A small contrastive image-text model, trained from scratch: encoder norm batchnorm.
Rows from block 10 of the image encoder, named by matrix and row number. Each number is 500 + 50 x the weight over its row's rms, rounded and kept within 0 to 999. All counts start at 0. Numbers have three digits each. After the name is the row's rms in percent of the matrix's.
# convs0: expand 5x5 conv (encoder.blocks.10.convs.0.weight, 120x40x5x5), inputs 15-19, a 5x5 kernel for each
convs0.10 102:469441474524435474485483467431437495483562523408464518563607467508538605686474491473504566523519565543475531637541509479555599580540513510655523549573553487590541518442420540473503478455529498485503416476483469498514408500500518565520497511558608493543549538528453562560492429408504488481471430498552491543544560568499547604562529451491562555504513464480513456560613564541471
convs0.11 099:427520541540454448482484563427456549590518466507552532528433425472451545457516450513529565450482462524535400460476504519453442451549538502438454469505466397520624536449463508526502566503487522522562570487491476508510495550514509483474514438457456446457445473408413478439513486571564535498491544515621452496517538516544486534508511562526539463544544536526545581590564632539489
convs0.12 100:484468483494540489558538619599556539524734584487527529564566422432416382488611551571416442552579510438437443550507463485450489523468501401454471507538519561552586588528579495537512475548574534594546430450490514442447503525554491466436529478528559430523546544460485563532484509475518492519491439456492558477501549633408458407459543492417402331456541513427451444518541623509543
convs0.13 099:486490533488474416437601560413440552544562459472509530451454469447554560424499484520514486522534516583446537521524587588413482573516547511451477587480594539620557551504546554557539492536552488430537526505465450527503558555469447493495456496504468534490485460451472486466413465497519511456459515429528476485479537509501489500576528535519512525561473526466549479439501531461490
convs0.14 099:470375492528518516511566589509574583588519592577605571489520490548422485464533478483465538506447512392521492483482462535521469548539551543545574538549499415508512496443463463475465454514502485467412448466420507512516517470424540560561543523567597542566532477520441552583511494388488540445471520473503544479499448514529483441455536473438423499474441506524533517542489498513514
convs0.15 101:486470500570522567539508513585558527520494560614544488585543587608582497541513486509566520566438489483467523411409524451540537472510503559510537561478512483531617582493557477488459416414441446492417412475481521496497532562495471465450491477504504456519525432448516500560398489493447538529466493528526501508438469446536523511437492508494527477480494502496517530545602458504523
convs0.16 097:425451437460499501444473528484593554509536523584518488543595511505535637619496470464453498538519475513539476432522519480480516478431533496573567546520462501490434497525584529516523483518661550582476481569534473405504545490499515572515452547557515565536496545475519484491594550469483514479447467450412476462485507428412437452430444486434405406443530554557416529626578510471565
convs0.17 101:441599536467438437532632515504426497559476530405507465508490444510511467479492476500451486452473459479511513503505537491483489537498547524480495514479534523589559559476554547533525505534528568509447510520472499463463526547490511594586540500447454504530534556492535551555477497495544553439524543525458436494505502533506480464545473498452525468513465461423398501499483496466513
convs0.18 102:540516555512581436521546516458483519520496435401449513567563445584546540539544534580489543487512442527482458408480468476420501442496417519491468482505452406420421482535473477543484483519470522553446497461459534484511554509444584490444510427534457465490441506481441493447495480485491413476465450440499434519563523511420539600486536431500492492468434471491506526407417507467438
convs0.19 102:501500536514470433470551512544426477525578566434499592593484451583502504475472441466457497492502496457488542575528461513521493507453464525506412433449504530514480474520564512561483431496523537520533549576451419514462522518502545555522467491559556462499500523506441453477494505516486515535506484497512412444446453443493525474515590454519552514557424437481433393442468470483383
convs0.20 100:634527443418438616534467460493607551444399456559495495416491532594470482518501488489499528487489481490468482500484493482457454484483432495431466468448529554483490508510505531472482525532587507537422507533560526518552516508576509502506483499496444502525510447487511550598505531440527535461515424517531509485490451504466468505458434490458478389386497477505387357509383426451470
convs0.21 098:450501471527501477499496410488363450481497347396456489482491432425506537537486473430463481480509454486442483511441416474456433396422494505490456517518557488525455427589661538490470544500519431512534512496440479485462515481544482489481512447465492547517485530554588604492533530660599483476537559501510507495504536468497423476435486486427355505468595482407400491531480502512477
convs0.22 101:511499425477474457479502511487531468438534506535415405492490417440441493481530553489549503582669563520521585639529540487455544531435441491534423441433469468544507469518481432551492469474483479551503471488532523529522490465533536562509502447525478500459529565462462415515620515446496501572545527496475498565509498517616608572548478615703636529473517519555504436490497447467504
convs0.23 102:473471583587502521522545537534477573444593611440463477494612395491421475526491462464474478492487545468443454518574526521487487513463536462504483513483525528568530506575488561522501516570574544587508493565533512592613528485482490449514553600477486475508527455402544508462488480478485513538561465500509504485521503591508502495571550544516459469493493490420389473529435503482484
convs0.24 100:591541502529546518512526516484465466414470507479433373472397487433432492486540509463471464539487521482436426427485467518519415336403358516533487455440436448491500538485527547574536559552556537530484518552598551526604568589597495481425578489405461432448474497456506449505477524559559571558547476592542525514548496576539491488497483557559506502463544505464428488540510487500525
convs0.25 098:452375448386427418381434441433456337392413467416380380434421495447457467465458431440511580354478499494560399488519560493487444447501587520530547552501479488478495481460406451468459563510512468448463464470539471495486515464483602528510458448572518596549477638577516479487597590524468419558595496564481449511537545558470558549576521502486549519490508520555508519541548552547427
convs0.26 102:577598616595549613610555495440595591620480444596598553537513447537565530493544499532469499479502492493482537499541517578532529439446462466521498516476482495480574479495506568457481494480499466513489495440520609518419398399509485447458496506458456426510492418484514528520424472509590510495524486509437401463489493497455489492488457440478488469487449465517500508392478491553507
convs0.27 099:515477561385443496511461489497525491555542547431485508470500389503398434445478484471396487481518509432379526517557454516514539488516491434515496549457495461505600507532465598594573538550469547539494548482562509558523485518415490433553547572460492531615545542484457510543460466445533537568509474467537461483468405513480474508486468502497534454476488530498443449503473495467475
convs0.28 100:456464485454456482520544463461571483511545522488520534523492524458489445540530479510411449528583634559609480535497642545506567533528501461517512472461424436472495566500436455431505407479538519507483508524542543535547501509506630583606527592548525509417524531534514460417503466439405422486415469429378505467486505538491516532540649479494525532577513437500499564549514545547564
convs0.29 101:542498470508502474469529467459571515523461477587607593522502489553510591479507536473524513541549556459485558547514466524514606531438505492500518481508501471456478464478476434510462522500548502483487473503466500532461502484522551510481517481573489480419394539502396407467423450452470445433478473506422587534506482507491566577567547467535542593469443506552491515491437531474434
convs0.30 100:480496493486458574503485467477590556470455524563474429455511478494481525460414484521480433490455566520478489492550506469586486461469463506501429493476400493560572544512487550532498511670597570490565626600504505469635573500522484464515537544501423461507521450476416468559511406512512506491492478518526483458498473457447462498456536469489524589557553603528512509476473482510489
convs0.31 099:474476489433393479486376432369457457424360453486479463418450555533536579475412433487497510461472559586606455490498523565503516506550536508550528553518457443496468496522522461511509591472400431480517486466479447517526496480483596626621506482612614601508481507516482432498448453523416424516436485424472534529472546529505452507504490528519520501494500446551509535549429500539513
convs0.32 098:441478457502529496482482477537468538508510538562533501545482566497525489486446484497597511509478565496506462488534626513420622522492505535565505474489496480514581481426454509499498477449530557534473522517506529484640571522474565520557519485491538528493519567521502473520564452472483472501460536543544552585555536506555568645540542547636694612495528535576639549520511511517567
convs0.33 095:427489501478426455465465483444501530495476480512590578538549563543553577529472496529498534499461520494471482474456490469477510523535504583544561570531525611490447434557586522499402496436486392446449412406426448398440470450410410477453492466464462503512460467604559526591561538547560526442412477548457499483486412503492487490476480449446405453480517488486551476515485539510474
convs0.34 098:505496476490529463479410406474474507407371489489509496523471498511578580518505509506453464501433447517528510451400446483586417505504457440502504482480509529500488437573514533520512534541551482494552510547565461514465510517463475496457429389559588524504533498580546636511509580586606569469540500508453499483450492500495462462499490424483454481513501497466449480553523494469477
convs0.35 099:448526497509389474492493535476510507556495485510498593498480524533515467417497515486491546514529471482542498403451489421412429450410465461388485508464462531464474502474482586493461559628546544520478596628594549573556524577450523511540468396564535477464442556586463517451625567599518519595633517514500534491480508507531488521506448424417474545504432366387470460477407374458537
convs0.36 103:510476460482472538443431445515578459480525502543447500498513457446396421461552502460547545547485525492498530509482456460512514533521441481476440459497468579509500595493464528526566549449591508459485492541526467458537563538548435467455531434452508511527570519484516562575449487476497503503492374494552586518493433478520526526430413503484501423367578527435497458526501512493518
convs0.37 100:485482495487534554485494499523585514389433543468509516467484452537542493482464489545489492509514588449548500480512570572410486459418536382514504579481559454464502449515457484491456466449414513535453404466448566481471454422465537505498511440500472510498517565533544535507565513530587519540513474466464452407517472465424484510436484325380452511448406425445522497532519473576495
convs0.38 102:415403421490528472498450473517535489542568564532457432482477439434354385417569550505521501548567495468478560567559506544488485516521557455504543539495547559555512532549505493509531516458536485493496542477533523506432487537479456467522535478504487480454465515590548476434542521565413446525558530511500584580549485545493489474475506437421388471485511460499408443497521556532459
convs0.39 100:556588561510489522592583590547508532501470514486495448431468442479407435491516463504519504437458500469507490469515507516432483492528488512473471504491463494572475515411471434465491445513413424451531487444465464521501512541525501516494490469505476544508483434438515425508485487437416516489498444453466396416431470508435465402454439491439502531533572499571544559539536536629575
convs0.40 097:491494427488490387452480573569491488518561517481515516510503492490473473448467469522508413567508539484444546550494491447472486447448437520537485442471465542541514499555553578571542554543550593513480555518544510453495458564549494490510465456450594456498505463537491478503612545521455424448480468514503441405516500491493517515559519377501535519575456391494555505477426493516538
convs0.41 101:494402426431514415474454460441452498406471504395467437447470514523503494458480460532509521459548567560497503625655670542508591588623563558523508506542468464536508547477478482540499479539444442436469499418441431514590495507470604594510445443512572495475470505493445440483470472393472340410406456399401476514487535502468547528541575565599593514565497492560543576472518468498463
convs0.42 099:524537556528494588607524472456590548551513435602504510493496551527574544522542465569520529492424458475504534528460425521522534524423475506486454497545569479484462518548549435430463566547547578541578529566551631568545560569582521496487490494448476552569550414479541614506454479521580510488528485577567426515504562528482508478478459517538490443395491469505491471467490527517510
convs0.43 100:506524578553503498464558533520543470398441480469371420447473484546556576539501479479488562423510488424508414459523449507528437466426473534536468486500515490514469510526478534466485491475543500474478482544466510469497540497528431503464493476463506467492437502463507512463515572583498458553483518483414398433439507535510444514460547488588559588456529525650511551540536477548531
convs0.44 101:448519480520403538535487465492487492540523434475463502517487463410496555487529460452445535516476440429422424457535474493450526533548498534512565527584567476515342416563529530496525584593526579556512511483532526546528461402497530474494486569531488504576580539499482585492593489499443477587524461439501534486457507451499381440436499482546480495496531497561589556589507557500525
convs0.45 101:549599501541499557499465453482581562500451375570538462394451490478500517571568507544485507527465434468503473424418422423479402428475423481425449462463445502470582538524488549585538496519563518552506523495493515547550542492535369411460455472390341390436554350426437471542433458481512488466461532448566497517573445515527549513537459566531527506551464550519552558486588542584507
convs0.46 099:502511480477505495538447441442440501507398401480516510412436500546574541562488539503532514490574537485531552531549487492519642553538467561571475424467533485550575458542555506519483525493505506518533490442562518538579506526467478500531462448538452451461482510499388427469483540429457486461455514509529473542490451431543501540490471614663612475443572576520438472486509412431444
convs0.47 102:476499459505579476439441485542491432440526543412358471444527433452447419551548448433607507538486527561570503540488580529444471484560577448397467488501483524508451499557482487477490545496428501495490535431427489505459484474497503481515424476537537532437433527499456404377490553459445425572508477503449484576563576562500511468504490453469450573571522506525486562468511512556453
convs0.48 101:576566508438566622520433430463490501451529507612477407441498564483430443533498517463439431576505627464492553546499491460496477534445426487484472435445468456424505536441362475498519538469500526492534515538613622553586571573589421529491505563460503507470531489492478508476484453476504541484560517548529598529458445465555509495534506540543491459588507485489539529417492491490522
convs0.49 100:546508534567511528492471507538507473502502475597478543526528509550582491500463495502455505519449446516569451403499483503453515486512555505524505484533484443510498430556486512479447469502517465469494451466516472429438467499486510513459511468553520477516520531514504544428584583503476492524538514527499551466515462473489379477463470479395497505508478468511547538514523509496542
convs0.50 099:410461523433487394477507472478514530492471479480445539429395456516492472449436400476554517406397487528527429424541569531381512500527550509516523575575533543540514489600514444507516604577529471537565554530523478541521463465500538496556491477466587568576510493593628646518466549588544472484531475502474444464506559481451410401433438465496494402460514502455499501524522554581584
convs0.51 101:491568512524501450401523559526473438541511458431489570473401462519512466490475500536508468507512500480440503501610453496533482518497485458473533441486503547531568519559580555559559612589602553492627660571501477589630519557514543513492488461473505449484521571493488528493465529560554430483578536506506435497437506536461443529462502437461469470556437447428500536452476444433535
convs0.52 102:551416504494450552494513421422492505542485471471481432491501410477467506559505474500491444454494482528498483475517479442476495489462402454506465445471350476555527468423489575595496424520715612494410618562547556418520620578541500464565530491497499480472442493449528506489464475416506536420505470505523441483459521530490462492485575481447474498495562481451456523534458468490511
convs0.53 098:442545500441503438446494497524423455532554519485519530528505495495480527447516525463448524507468445354361422449440383435391342404368463401410366429492497546512505461437473509489482458494531562495500542557515540449538568506509481414510518468477473532515591506511581559550603521594632615531559589501502519465580513504461474479494412481407426362423466416409463425496486439499539
convs0.54 102:397468552484463417546609538478453593593505468497555571585466472504557574518512526510529503460501562529437521576574565513504542618549436518524511588524448586484572498445516569592602433501480562450505441427420426531501379413465511545514524466499515489534444501447545488483519452505425516489493486400489484506531478488469476464556491487523494484470431493526483499497485491470528
convs0.55 099:551521570432496466457470492435534467413360479498469430444518516535533524443413438467487539460367575517557472493485513543497507465482528520591536522568517454525477463555407454493458557484485574558524553518521502515596527567545554482467481574555555513486502587511478414506552555532514460528495524541457497539523536516429440479513510442474482508517507539547560527567501545507483
convs0.56 101:514550566445397601592506413443558555509391473533450433472534482389469495517496527500506420490500481427468541517508534459548500411519473535435493476420463454500574554453441491469532499455491507583480547514537602519516506554561430445530516589482478529510570475492472496529498453499518477517431481488500463440447470485448410498567503527459407436518461398410522488454369423515453
convs0.57 099:485503499553531469478596503500491500550571520533532456556540483488532493495578600529572517533554540480455513500525459482528481429485492549490512498495554491488465529531512390463374521500501450425455554511478420455411451473438464440401476505443432412441493559514463512520558613537470520476539500554406501527575531529486491486477533446348461491555489316395473443485468442408498
convs0.58 101:600467458497496539475493532484544447510521491501473447451502492460416399424511545530457518475485558509498396468475465416414438441490495475443440481500582464471466509507468458534491488491470485469500466469493496469466517499502545531493437534515550464513509635571490486532709634558511498596628537540409455513497486501480486516486482519567541565536544544560604576498502596523580
convs0.59 102:580496437450394497565452561460466433530546501541588518565519532611627550547534468463457522539527515525567572573595572541502557504516581553531482562547518574596540433458443520535407561470548525462487550482473482501546562550539450488521560468421514560533485465461456516383419450454448443469483403501490502469570566561437509494508587496500481513502439425423479517455415420499489
convs0.60 100:477448514465459423519515442526490494596514477497444512504460456547588535522516490493510559516515532544575578560485521613496497517537572494498515526561506431482447496473457452438409511543569480500510584543521500579563593595525541522585589477490522505534528441481468435484457414504426360474413478483436516526475491457409451476422463429475462456515461478491507461462482437522605
convs0.61 105:524499504533519537508513480548551474458497517594553510527498593624536545655525507429483481458499465421509502517528524492504526511565493528551571498474528516479498469507452462464470491566444515493548457460504501463534501548542526446573611618486528617630571507537520575547554501456462427495496410477465516469486461457435484459523519453502434463466472458502509495466451474512484